A small contrastive image-text model, trained from scratch: encoder arch efficientnet.
Rows from block 9 of the image encoder, named by matrix and row number. Rows with one number belong to one channel. Each number is 128 + 32 x the weight over its row's rms, rounded and kept within 0 to 255. All counts start at 0. Numbers have three digits each. After the name is the row's rms in percent of the matrix's.
# convs0: expand pointwise conv (encoder.blocks.9.convs.0.weight, 320x80x1x1), inputs 0-79
# convs1: depthwise 5x5 conv, stride 2 (encoder.blocks.9.convs.1.weight, 320x1x5x5), a 5x5 kernel
# convs2: project pointwise conv (encoder.blocks.9.convs.2.weight, 160x320x1x1, transposed), outputs 0-159
convs0.163 105:116120146083154110115143090097133183108078135085111136185114196181130149134172140115073134110078065070138181151090150128140088113086195144166168171122156108088108101170140140088151138091105109131084124168187094123128135171112120127119150122
convs0.164 110:092129186097131159179096126081112081096110123139148103090123152118150064117073187092139091156185114104121167147098142076163170161127162137155095144128101140164087098105127133057139135077184085184151113154118108124141117118169170177101120139
convs0.165 064:170200142140153152099106150151117095121113106185156067116147080082078140142106097100080111122132154103149096102135100174148152124150134187138122172172162181114127055165126141089110150130117090169165135073116154181111091138177124156085146089
convs0.166 103:144153100127186099089140145130154135116177127145081190103127093126106119162138083161100218106139134149124102068097145159060097076151144166083159155152194160162154102115068109133107170115083142171162161143133094130154126104105138117100113091
convs0.167 104:154125164101111174159184141095107151183089119121101116131117204155149158171169101104118185086081093100165139184150061137109126106122137168141154090141155117144144103158143111126093113064149085101114060154159127077118181150141084129147128091
convs0.168 067:194135161148094080071114124146080096137105138173181110104180106112099094121111105157104116114141107113158094165145104163184169119135175181098151151119142094121116128139164148123160136150139077117138182066151140104130064145123131116050065083
convs0.169 098:141088097117151114117168146147183103174159127105115121127163150080152168122152094146104113103131155109188102057146110116156134098126183130165156135141147152114153087117145107153124143185111175075183122036162102118112087089117146122072059168
convs0.170 170:156185129162147147105144143107191114105154140172121159115212148128107136141085113131063095142096100117120112144152118136123143107132156137141115143190138174047091128172117161091131135105101043122130094139095098179131078120114101176063102156
convs0.171 079:170140192156156149139094113122156099064091152210114117072149097123113133134066114122088155122115153160159055143116151135157134102164153163134104131162152122133106110186114145087115142174140132144152101173098087123096078116203104131062155119
convs0.172 107:156063162174111167122104100096107132082135116188096119161092120157191083136186147115154171114123141175168159135091079169156164131112098057160089093159088110113162170163171093102132069141145095122089127140154146149156143139150100127098100113
convs0.173 117:087168124125160128120125148078136165126154163128199135115105090132116063056151143147107165145082153161086132098165138136075120154168083068150122099065078114097148121167095126125139133108123109096085107124148152063130139171087172158159167171
convs0.174 110:140176132157149140118134170105178110112169125177120127137218131095104135138079122118038110148104102101124111133140121119123118136148152138141142155195103169074086142162106154106131150101099055140104099148085126191139058132111117194082110134
convs0.176 114:151147100144052081143134111067075158133154074117092167148134126188147103116128112091116169174086119183170143127103164128135106177139145066140090148113111134181164183116134072120145109162180125155078121109114141126199157106167151119119106109
convs0.177 111:127159165104100149078119198086108130085180137109123058082166135106092175146114167108168208122170087162137100083163120108123090119112137124199132125125106139106144135172160170117104139100099119157084133093103158151129094190179137145162137127
convs0.178 099:087093138133123121140145144157132113116127044104122078117153146183123131136152151145177080161141114101124198168123121131105175161078113104191089095183178167090070177113124068103184064110118116115119114155121131152129155088149127157167124112
convs0.179 094:130125141104133139162099111140110104121183078174128087145144150104162178132080111128131138134128159140103109156127126100130098111107110108174155069104084125136109229127180105111087142089144172185087146117060147174154070118182146189130123082
convs0.180 104:164187133082127179067166161095145080136171105153142140132113152128078139094173103125183141184146139107094053132195184137156142112120150133124108088146125114085131086183096156128132171119134086110078157122112129106153123154106069078126114160
convs0.181 066:156162120126131115078095141131116100125122088224133070155166152053058109125099121100113127137157149104169127159104144153191162146120150147134153161132143123167117106160123136125113178121101128124091164083133191159096084145185157153074123069
convs0.182 101:109148109120159114071119176074092157075142218170149082092176122109131169193138126173154171104086122131161106084175175100133083142120169102148101085129130124108159114152116191088119122114088136165086157105114166104109095112150155135137114121
convs0.183 065:208162155155145105090104135093162066084173168164135116106166080117088058139082122170087126132134093124139087179107108150163152116125165168099127149137172149140152141154106145104155137120095096094161124075146084160130079139163103168073112092
convs0.184 077:119162164146151160161125148109140084099141131197156100087194101099106122149056129100057125129143134136131096138095138135160099088166155143160147151162096160119094147172095125096130175154125093122131086147099134189123051160155107163044118126
convs0.185 161:132195117166140135096123171098170132126161111160115122147204176095087129149099111103060090151106115087108116134139103129126124127125130125151117154183149187065101117158101157111113165097121046135122123135088112205132080116115123200078115136
convs0.186 119:093123165072102137130175212107156161139095147143139143148143106126149117163139155062130055143129118162118165125097185110169119051125142113099158178123083117146141181129133151108138163184107137109085072142079093143163100124104093150135150074
convs1.163 135:097150168119104070141171133086147140138097090157175130068124148154109069118
convs1.164 123:105114082139151098090136168192079074130170141073097152151136114128164141140
convs1.165 063:180086131125174159102117096142103076094106164123083065108143150127107111170
convs1.166 107:119111126143140128075130188172100088141155172088086154156155092078165140149
convs1.167 112:084181179152140156174181122090168152120100096159124078116100121108097103134
convs1.168 087:128107128069085154145158136094134173161114143086172150125133038124148147140
convs1.169 140:111076139160148077121157161121108153157133075127159159079080127145096070153
convs1.170 038:158094123114178148150174109205163088109093145154148103140106174141167151122
convs1.171 067:062132164155110098094081119123127157199129138116106104132098164094138096076
convs1.172 118:140157121090108154164127084101167165155145123170175161163146160175176168148
convs1.173 143:121112183156087110153157158157115167159165167102163167179131096105162168108
convs1.174 050:177138114120191145133154136188104087100091122165134100140135195153164150149
convs1.176 121:113165177146120149167154167145156168185179130159166146124081138160168113105
convs1.177 142:113137140141088083133144162127098061149158146117059085157157166092091122144
convs1.178 121:091140149138107121149166153139082158172159165083151160185164073108148109098
convs1.179 103:122122147137154098130137159166089050118140172126090111129165173070096087123
convs1.180 136:109122149166164154153157152096162160140094083129082071078100083089113116139
convs1.181 066:119072061133148150162131147141083180130101114071076106098117137161145154115
convs1.182 125:106119119148142144156074078132156157153091094146168166099066124148171159085
convs1.183 051:123059128130114203137170124116182087156115101130127121102085124146179157108
convs1.184 049:131158166132162049106134139183130138122097129140070096111093175153163147154
convs1.185 050:174112121122175152135119131183101079107099118167111088116138197164161127173
convs1.186 131:149162142093115165181154122138179169157092144143136088092148106084075084122
convs2.163 113:171078125144152112107116079145127146115144136154054139172116156138119132204115148178093134094096099092167153145144119141093108104109189127151156139120126201116131150204054094140143143099116135040120148147160157133102140126121187103106140098101036154105172065144139053149133161150119153156147146138143164160170169180096150131109136146108121069069104089127096167114159105114167083095102113105148136102111103129145118097179133071179086172140144088080107115115179135122132117143166120
convs2.164 112:113135109201173183156134108114110136126112111146113001098177141117100190076158094097116173149145111103125083075090101108090099105072129100123104121101163126071127132086155121110154159156114145120145123164153119181179091115078071170148127114209149130183124121191142140129121124157146132124104126083067120089153173099165147131134132142099069172138168185108123130103132144157113142150083145120085148155158177152159087160100161110141148125171165107132161117136093072118130172170123154
convs2.165 088:076116102092124147120132135108101081133145144152165106164109142108139132127047120116161090121154145180138147130083213098183087113139163164115123122173182184157085124180140144122129116101134141142140193099105072148124175094119138114083142107132150167157138141142113128085161128172087083116058143144125041167087154140131116129107121068062151067138151136176132113113134229125161127110112138106142142131086126103120139134091134137129081194127152164109122160126072037176139102111112131
convs2.166 104:187095120123132076156127103190238111164133150140165135156083128125096134103056128155141082067093088076072094147128172160144157116132145121194099150113097143146109155141113149139162117157145120124199116096171127150147088109126117115161134130141111099127091107158136091051163138122115083083129090119156144134149090147073161106140102145120145053104120101144142108169146101146143163094197101180135113064107169189067153133123113152118104096134176133121093116104178156169141135104153183
convs2.167 125:141132117122177113173138071107160173124164168156082126153124150168109103158077199131124176131128061115122127087199153135080134079094131121151204141113142119151133152126112052172165163120147097086173110163157159167113144092110165146096171138067084122124142068091092136188143165166163154191122146112120127112133197131136074119130129153124075111100149115168097175104110115078171083111125161142117092103098123133173117090172131074114129129112145144113118116108122155083203156136184137
convs2.168 075:132135160064156132140179173114115106134143177102137162147152141149150126130122100069120086037107216168119139118155118177136149136125159167123101092118135169121074074182123140191173099083140105119120143097100113119156079131145171039096159116108126151114162121168156097065105149135109094118128128124175100161102099148109153132142099128147185102135132101101124084180133170125118119161157126106189142079108088043116156145094089107120148105149150139053121166179112136205128103121146145
convs2.169 115:127095147178170094143113116138128148197066178106176073080188101105124163086115078104104081134120121132151153116150155161121088121061156107159126100073146078000150127134141106137157153159108143132117106148210152120185141126074086115120155127130156090133157168164104126148141154131159114058158162106129084143167123110124157077083124145120153114154132187131102119097120112091171167166127183117101159114136168113159144127093102128127156078118101122090152122099144135162110169194151132
convs2.170 085:091127170092135101088099146101133110117150147130156098161173141126181134128062129123140094145125151192180133138107198096186058133119142135083101092141145221179106099217126178123164115104133154143109163100132083118130147098114143120104113085147128137132150119161111118073133145146076056107074159139109064155113128128139146138140144084091154047171116136138108119129121235115168162123155132117112125141071118103112121120081138130121088192133110156108133166106101080177132073135117137
convs2.171 082:122111144131115114058127086158124108142135147152193127172117128148131145100081106158104120107131164171140116161132173081190071126155169104118087130170179201171126094177111155108154069115171135115082154104118048152139129127102139145142131142186146140228147119152164114095151148162060114164096110111092094131125146126165183160096101135112120057157130163127098143153105191129155142131152105133099123113067116138116117133070204093095102122096110178119148113077132084143193135116123170
convs2.172 112:098173143120126141201061147113133110150085142064117146115116113128146156110101145131182114145163117115095193145115141166125108148127122125085108157070109110041070155111129112110085067138108108152194130134160135144162189128066161123140121149105147149087118190099094127164104103106216162110132068139172091069116094080158142075155123146138181147151120112162168145121158102142106152154157110060132115099138134117060149093191162143097138074151123112174151093133114158097101086111139148
convs2.173 119:027153121138141124126135150175130149107114092127179095128100121154179086099141184093156167154157176183152077098117111059119160146151071140138095159217142084150166097126159212128154172157133123180099112078097115159128136135166087141143141154111150072170056093114146138156155125181089113105141164075095155112068138124148117149128138074152106160158122122133122103080124118137107104123070106152139097120114171122122130091061100159123192133173097121137132167142085098127159138107139143
convs2.174 085:091131147076150091099115143103110108113142140127155106155166137123161134130058119119135099138118154165168128139094195140176065123123153150122116102157147215160099106218127179117165103099137158119115148112129076144129133112105128116109107087114134126132169117159125111068166146155074060084060145126131069164131159113119136125126125079089170052181130099160123115129154232125187127116147141125124158147049113096122149113076126106145108195133113155126132159099092092207110127153131122
convs2.176 111:124140181116130157169056149081152159165094088044097150136116123123117144128168178117149146124153145137092168180096081092135126157122068108082082138143133140096104111149070144050104106111145181136130161080091150177091170129115162151140129097134121155150170166093166166185163128157134166060173121158088158110145081116128165126140127134132147166109138062152168100085160076161095154149120053079116062113129147083101149112133103121126160138136153099214129108144100118105120122154159125
convs2.177 114:093141125157134168145126193109109130145076091152153112087189131126125121090193158074166138153130165086183093113100064139099122177079052127101097102145144096123109117122147123146159158164092142181185100129177079141120096103106084109114134098176210127156054130122125132151137155116063106093102166097105141114155072157159125061147129104150146184127159147105130134152105129150107143156110087152139120153154140105143148202043146119126138125159159128141155092172087050128118147140105114
convs2.178 104:182153173112138188159102118094174152155112110080107110049112140147145146096134114188139125159126133133110157168148151180139050112129143105069190076108115119101113146114105072072101109083129176120111095138106178124126149083125169132097127092126174137101171142113095095144136115125182142128124093164193077112128147098142114108114136157097179162106120176145117131090111081074127185146187192069104197135106107074162123146155139115110115119054186122124114125121096148131101112181169116
convs2.179 094:131188128141099100141100178130129121093224110080118145124129142149184122151124179126113154100148125123079161143111080095119139141115080144066115158116116153155152077141099150055141119058111132146111109075099102140127141160135140167153111121129100186178125085095110128162036110138157192162135135119070159108120078162122090138148073120152107153152154114161122205112188141151054205158136056097134088124137121145066130155120147089169152146157129169145115136119113135106127089129120161
convs2.180 111:046156138162172174064122160164134158101127069111102119146147119131154093151143150103188175152107157157145104089124131118131173117175116110115098160132123149172080077154177174171107173161068109119119127110100125114146126097142129159102142118134134113151105115123128073069110154178077090125066137131096173139085175162126126128189110092152147157163077111077145094153131140125144094090088077146099075133076163107105170084130165131121124155150105086202096162126100070123194129076137167
convs2.181 085:092114147115163132059108136100135092173161153113169151161157132148188117101052119127120109120132154180139109150113183095201089127136111138113079114167165216165094103185127148114153081105139146132103170111122086125101136090075155108129115108108131151136140104170160148088145141160086062165104129118095041145133123126160142157126148099096132041150151121134098109126124237143143146134150140095090120163107121111106147127076140144103115199142142206092154132116089101172149089148130141
convs2.182 112:094163112151166149121149140115093106148079067178113074103159162141139124088155140093157123171142114108188060132135088096100133179116085177115137083154164116142143161128152155123128164126087162173178103144165087148095116098120088152113093066138144141161059126144105117147102135109069114134083156102109147105159119138204131110152165128111095141146164127115091177128082162189129124115105080146128148211162149095155125172087188095159140204150162158097157124166112046119124112130083109
convs2.183 072:047075107129150134078115166144103093175139170151189124147087143121104132094112179156122130121099101187118207159126141090173083155140145140063109163156213196149138098141120117187134081129144089141103187105107078093111186100133142131094149136134134196171125169127151122134152110182135139197166155116101056150125127129129133153108091132096121112102156157180090131113085195132155131167103110109112066099144108079145121146098139141105124172122118175128106080084094100129149123136124129
convs2.184 084:067116141098141107096117119117115079130159132134161138158150131130146126125086119115140112141130146177165129127109193106185047129121138152123104104141119225160115108225154149124155096111118138136119183111129091131130129104116148116100113093129122144133159118164110125061145132136080056132064148149119054168140135119132146130124150107074165033157132119143094141121117243115159133131117112145134148163079132118117139128079134128125091216129103176118132181125066060177121098149117124
convs2.185 082:102137146075135089068124130114119080099136129143159127157186148135155152119095101111156101145132147163185108134068212126180085110134145144120086095143137196152098118236125159107138123120116142120123153088141090134152146109114145115075110090117141141164169104165114088075145155160053064079064144130138076170115152132141149140116136080115188067182113127132114103145134208118195133118131136118119159145057113094126147123086151114115101171124113160100137166096117090186121088155131128
convs2.186 111:147115109135099118079155190157149144137146158128146096136167163142147154119113135126101110132087165085156098192175145137177148091129169152106101085103159180155122134162109140157157151127073159177117070106143064076124109076091123090090047133142112120122148140169109115110099113124110062100165185132137110196152063127086101129090116110107144110103140176140118134166131096130197197097100128119120214126144104179148096186111097155141084135134106158069128156157138150163081129167099077